Weights of a small image embedding model.
Model: 2.27M parameters, 64-pixel images, arch poolformer, norm layernorm, activation gelu, patch size [4, 4], depths [3, 3, 3], widths [64, 128, 256].
Data: trained on rendered roads seen from a driver's seat, with toy cars, trees and houses, 145000 training examples, 21.5 epochs.
Rows from block 6 of a small image embedding model, named by matrix and row number. Rows with one number belong to one neuron. Each number is 128 + 32 x the weight over its row's rms, rounded and kept within 0 to 255. All counts start at 0. Numbers have three digits each.
Before each neuron's rows are labels from the 100 images, of 14848, where the neuron reaches its highest value: "top examples" is what is common among them. Only what is clearly more common there than usual is listed. The data: rendered roads seen from a driver's seat, with toy cars, trees and houses.
# fc1: MLP up (model.blocks.6.mlp.fc1.weight, 1024x256), inputs 86-171
# fc2: MLP down (model.blocks.6.mlp.fc2.weight, 256x1024, transposed), outputs 86-171

top examples: bends left
fc1.537:154098171137140139139162096146131177139099139105128088146125127142128125139097080082119122160078190152143053146041134116096210110119146082127156195134043047155183123106124120108114108153096174158081164088120137103109111134155143165104111166104120068145214172
fc2.537:105129111092138143091144145122152122075143162123137166145103128216132127144054057106217108135101136097162119125086142115172088158102136090173163096142089135068186079161189119159131074083112120155147132138122122113164136107145059141129143150089102119135153107

top examples: vehicles: zero
fc1.511:155140123126109160091105093120111123111135123122118147123104133140137143186089139126071128151149096111132159174116125139048146161069153114057116108123155113153089176138133114119161101131113158158084064158092176089139106168102169210087134103095136074098093127
fc2.511:094133110123159142042182145167105159172095103093143201132129104200133102121028097096170076163121163132133153117130165105163128113115175132113102141097063126111176124124136099150186100119178130110174107197163134086112132078107099157085135095213116125129139132

top examples: vehicles: two; truck
fc1.115:149155181161067154140160163127145164166118136161117111108114151112075099150116110150142138100096127126139122218122178149123122151148088122121144110117138199132178123089142148065179115117079131091111124093114166100108139094034103103120104153126118138154128107
fc2.115:120095135101134189148123120116150105138162100152125114139158051122095111113207114137094170096102098081133102104108145125193131085126091128138171074081152148165118069159138106135084110180160160125155150105081122202157174141083103127190110148125065118126167137

top examples: vehicles: one
fc1.698:102121123130171110106157123134146148114075104111120077137129152133113132158127166121122214179111118130075107119082077146126168173118109190147212167166125127157104140064136108106146134124091068179087100119091117129137122086146099088177109156129102097124135112
fc2.698:128115090160146138147122144105122126115121060179152154132158160076130104131146114155139121174134158134056153178208142108152086068148129069115093063098204106083088110061119103136139156164153124124115121152117134103136118081182094069116165105096126062124134137

top examples: vehicles: two; tree
fc1.420:083144120111099121112100127190152207139110095135079116148124143105110104123133126143076100179085190119153115126094126085134159077166163144138170129150127059095152119166159101142140166156119149119115170167150147165204134137118123121099133162087077067076157132
fc2.420:149108158038127109140111142135101120069127136147125165157082180099090171138168100161116146159118133142127198068103132124186094137141104074143127164105091128102117130139102089150146131111171190168231157077166141203118135157138111115134129086122098072164096092

top examples: bends right; vehicles: zero
fc1.608:106152068094187133093088100150116140098096114105162110177129155059066136138123164152143147136164083168196147097161124096148082120155150101089113183190115142125152136121070108094119111169133142117116082174164167163108049142136118099112185118162074080142129119
fc2.608:161124130123171068173109113103170081037137115103145100114057154152133089123204189122182104121110140074172199147184125159164097152157091166151043164133167117075170158140069120108180143094177157080160128151116087100141099125136135145151143138083140119106159111

top examples: vehicles: two
fc1.696:105193133122078106126125212086125130142141120133100070122132145140100129123131155077133093117124154073159102137098096103140123152080147127131140134088128143172148041156139131111077129154144108118115162138125100111108202155103120076107132172129169122143164169
fc2.696:157154147102083097129129129136142132111174112116141147185129099047109121121173112177130148130133157107116107127130074108080089157111116129144155121141093088125100070200144183150114112158152162094179145110185144204122166117140130145138093075179168120105110091

top examples: vehicles: one; snowy verge
fc1.522:109134130112156148134133172196141132149137101140165151121077179108090105124147100130175110135162124191124121162113174148187171134129089112113123120143125109093145118152080108090133099127111073151137146138142118118140089146134071056118152105136159074169197098
fc2.522:136183116121130115116098129065070150103109097154102159132111123143106085067178109145151154115129110184092176160162145139201085120099152079181101059118154167155139103170142071117123134111188137103178127102128156175142108107101053132156102106138160060096078157

top examples: bends right; vehicles: one
fc1.229:134090153092103180116163129155127129164128206078142134124088157149140174086112092157147126069153144107135166138141109171102136192082153075075142169189159117153102177148107144101136128178146078143190120108109135112155124148104141082121101092062085191129158126
fc2.229:098134144100077147085113142146093112171153074139131152151171152099130117184118104122109097111141150139136143080131080145112122105074144054121115111096116102108115106145167139194071134109104185157054122128187131140184159158188117159119177071135211148190125091

top examples: vehicles: zero; bends right
fc1.486:126135151139120106125124159149108144134059094115135130138101072121128159093135170121147201137132158062120169113173147147115130116058150160185136161096122068164116122108104153156119060121167126150151105113110154076140116162121131123206095134178140092127163122
fc2.486:113108147114141134157118139074131134145132113143134110152164112029083109146131238102107104131138060152086092133175076160166123128156092112120111128167156139101123183075072139091098196205140126141130133146172085134186130133135185152168118080146146131125119174

top examples: vehicles: one; bends left
fc1.444:116200133142162098135136160142105100135097088141156135184140167107091085147091118109142109157156081170150110163136167110120114157161103160146085153123121155096168107093092125131149118123134139147049082151159147130024102074129068098170133134170129091153105121
fc2.444:139077186108163165093112100115141103118071096151171139119119124144128113132063092115165092138150086148073138155089160083101154166137142129129166062144151164155127116205096120120134126190118085128169139157135141120090146198115134076142145132099166138104088178

top examples: bends right; vehicles: zero
fc1.111:137084108145100136146087037158073147160191109078155133174132099069133161132137126131092079113137170223135113130139113122138103052124196101155165122154147061126132128118098107146143139129099079136185160183124182179089096154140114143102184088137157094105188080
fc2.111:228152164183178133147157134106184179166140121159184134134117118106122077088112125120146078144106093154086107156131132070158101143173115131104066128144161146131112106146117188114136112137175123118128120186115163108151142125110236075088134114062112083138110145

top examples: bends left; vehicles: one; tree
fc1.270:095104128128130130085097211140148153122128098095137128121134105150085135206036096138122122107095155088189129112142145071158156046068165210122098168168138118052133101149128095183144131089123082118150134130151156111155105179192162141118166112149089088135112117
fc2.270:073095126071155171103171120161129127245154116127138153159146098070110116137116092155076146138055132145111148095063150151163136103079145118109122160171116086155186140154131127189122134095058163126101142183171161158109107227129145118116117118136131148107132129

top examples: vehicles: one; bends left
fc1.433:138169123125199160109151139113155103115139089093165133146144123081113116155152160125137228137103116075106106127103150091155131186096110150143166155092133154137134115124104119093140096103148082181099079092119102105108157082068079055130132139119080157105138149
fc2.433:147122154096155109117161062159161122167073073194093103146162188091154151166057095094102120160188110139128101167131116107106178157121085060140079110124157122103114133142066145106100153121092148124105172152084090125135178127149125079086158155115148200108142157

top examples: vehicles: zero
fc1.731:127158115147160138159146119188179091171097141093141063140119146115128146085134178142122121145104124084086187126173127071147171136102153119139108184141161121155121114145081182118157096162150073167093139129102155158058132149122214130048111134134108152144107167
fc2.731:160093117125104104184078102147128109164091138109118114093117103097158165101229133121104166146179114105103118150153153131117108131137144161125036159164223134098096167031106093104085146151130096178045124131145150064129101115125131143200166080039124120146184154

top examples: bends left; vehicles: zero
fc1.756:135136077165146141111108080135126175169187134103121162153099143177151159181081082133107026090090147167102088170118107135062141153128195183106146162201121070139135148089117145210131123171108104136132103176094143102127166123140166199099145110143111065101191097
fc2.756:140122097138144117115106152112076129087122167116107099136144125166143116136080101114185102148127110105150154139121178088150136118130152171148124082130106120101144116099130121104191082115087139117146108128086122106171151111174104176034149172097084093130107094

top examples: bends left; vehicles: zero
fc1.732:116161125100100053148189153101134100106123100159133089126143041115105117096031104152127200151186136084132139076119134164088192134167166126044106126150133114123149100147154072119195122103140158124158083162174165141162125074120158130111101097093190145166131119
fc2.732:072149144132118106147157156120146106178102134136154104061159118167080155172141097118093076107142108096203090100123139148125148139137106141100180129132116132147168162149141108155099172171123155153106162137144144194099126207159175089148168101194175171106179130

top examples: vehicles: two; bends left
fc1.393:126131152156115101156095134111117100152147107121074106129163140091077120139130123099111126144177166130147117137083143160068166151111170070089104102124091097118119168133123169111146104152099080141081111148143187162126141109100066192091129136157150097094136098
fc2.393:119160103140098128053144119078111129124100167102126126149175074168140098132013121136173135101169136131179138102087100121099127167096157113125146084121060158059172133105143141116141113152110115069151121151105102107148120079123096209133136134116127113053109192

top examples: vehicles: one; bends right
fc1.93:137183136107119163115142171097049074098142184152087125149103116136190126092118130141178112158130158130116102189092145141110177172131144128081221119154123104102103083187099142071125098171171145144120083095107081158075114143118111079112148132119105079181154094
fc2.93:153114091096060136167101175138074085121108146155130094137099146115149135143186134183158143129077123111135130087154128137172106097130154113159110144150184128121176189098134104162082119122172108133163068074183095118148122095094134043148074074112121128144141093

top examples: vehicles: zero; bends right
fc1.595:111179135151122152138133096194091125129108129134111091119100145155098179176146113133096043108148061111151149112171119103098137105044204150133118145132067042109151147100080100134145084179111111092097100133157112102098121151142122152141137096171085113032142102
fc2.595:143166060133170175093180095153141128161096094128169160163141094079127161164143153114151134154078082108120115125146185138186127121110080124096078145170103106095174099111100096150194126116094114104152130175178171133131122125138126125103139134110131128170126107

top examples: vehicles: zero; bends right
fc1.400:160152162146076146148148065161076138127171142080138088114136126173156176171132130176109042085130089141121109187131162157084164114119127163091132133107113100141118186059109135135165117169133089118104142149179108153078147103137104167147083109128119121083162095
fc2.400:137158090139157183117147087146124124068109131122161142180125087054086114125179222118141124165063131141104102134184146069138161116123125149100118181093121087153126081144114133117162095152092138134174098149146147128089158105151101131148138145105070132173101112

top examples: bends left; vehicles: two; snowy verge
fc1.292:113201142125185147138163161134116067154142119107102176137190121157146121091105092148120100096143133150075170105107071115111105158093124096165172097073106141147114088173142161141137113114139136137157169077121144144103144087143149159171120122186164090076087124
fc2.292:141126144124111114137133106105135128097117145130070103099151120157085136099138149105137157101131119101169170165080079139119158180091131129166172094174096134130159077188108057133128118149119126166135099107132174136113116137082077156188078165209094165070102206

top examples: vehicles: one; bends right
fc1.491:137103140083120155136130174155152099141135177098150217071103170144155157088124097153111139137156151147102198114093157132125153181116167094076202170182141146104080116131101180122135113174132100124190121100112118071139133103106169127140105073078087172130130100
fc2.491:077106154167104142080168155160082117132157129118151102110161187135113150158068029092153143101155141162132154031078125148118137114089135017112097084129106082104125095130180110171127084152106112107122125126143134119172133104127156083097145121126205144155113111

top examples: vehicles: two
fc1.132:129146146130119152124124138163061089110100176069132110140119105111116086159149165216070125107082138132159171124168127095117113110088124197091119182145134075129151144142149139168131123119157113201218128108119108191153115133166113111099114173098083149176119138
fc2.132:105111126096143121139105110135169159107126099086169158144086100137160080143191152175114141116081144014149116130058075112185114122108145207130174152093140149144140101139135141139118156096145117098158137136112095093178119138116135130213070157128066128105139128

top examples: vehicles: one
fc1.549:132134124099182163145155137161163137151104114081167157145107157132135155176100111122109168145158146088092120110092152124197178173110152136133119172140118167109134157134071128103131140094159100149122121081116104101148146062103122146115100183129130153077110126
fc2.549:124158113136208110160063148097128114158123133163096105095086207101151139167228177141116076115132128141118172140127121101134162122146105152115097157159203164130113132080088125112087110100114149098073096126174126153130181150107136136134093116110112162089132119

top examples: bends left; vehicles: one
fc1.258:152127059077095119133152195143156113113150180138185089144122161141142111135069158122158148123190117149106102133094162129128182145125079125051239110149154160110115128139098145151120105173083123159141166125112092143144109104093125101095117140107148150185167111
fc2.258:088142122115106127135149123167125139187203134097116118117122042127106067157137114134121106086128128141127119082109117174185115126157089121159120132144080145164147139124191081112069115165098139191117163114142099140134128141065127148165080131207148084051121045

top examples: bends right
fc1.616:133128114119148132151089153132141077107133116081176118130128136113155174126144163147079134062116060134138133105191134082099105098099163114057090155112128078128164177121096134144158130129119059136201152145117114122150132171163156190058151096112082141109097143
fc2.616:093092154079122165111187150173148130212127111141155130151160165079141218151098062125056106128094099123135131140113147142074144123108169115087097147150140144109160165094052097140090171110060116140075180179151124137111126181122150098091154134143151152134129138

top examples: vehicles: two
fc1.472:113121167180061143142117125159110197190068104109118139118083137118082128080149097102142155126143071097149155132123145135112131137122070147175095144151120123121096106110115080051168168127140115154159110104118168097143063143124159184179106110082151121151120135
fc2.472:099128099148138147127103153142123204091181110170146124130086135126131120142218148140138131129075204124167144182122115168080088140150112156045167115132165130132090123168115115113131051135090130080125092079176106162160107161145149077067133161145158118115081053

top examples: bends left
fc1.120:146110089082131165162125134140080149131125117130096118079107072154116140159102146115106136121132119187136113095090080160104169069112116160076091192108131142147123134116112126105158167134114112160145074137160125114152105157087120128102059132074134150165153097
fc2.120:067101115156148213168130166165112094182139187165135096053134129164101164143119138116048140145088102101133157107119073110130167144124128085102089132122105079124122125166159122213075103079135152069039172149094107169119110143064141179122117118122234110175116133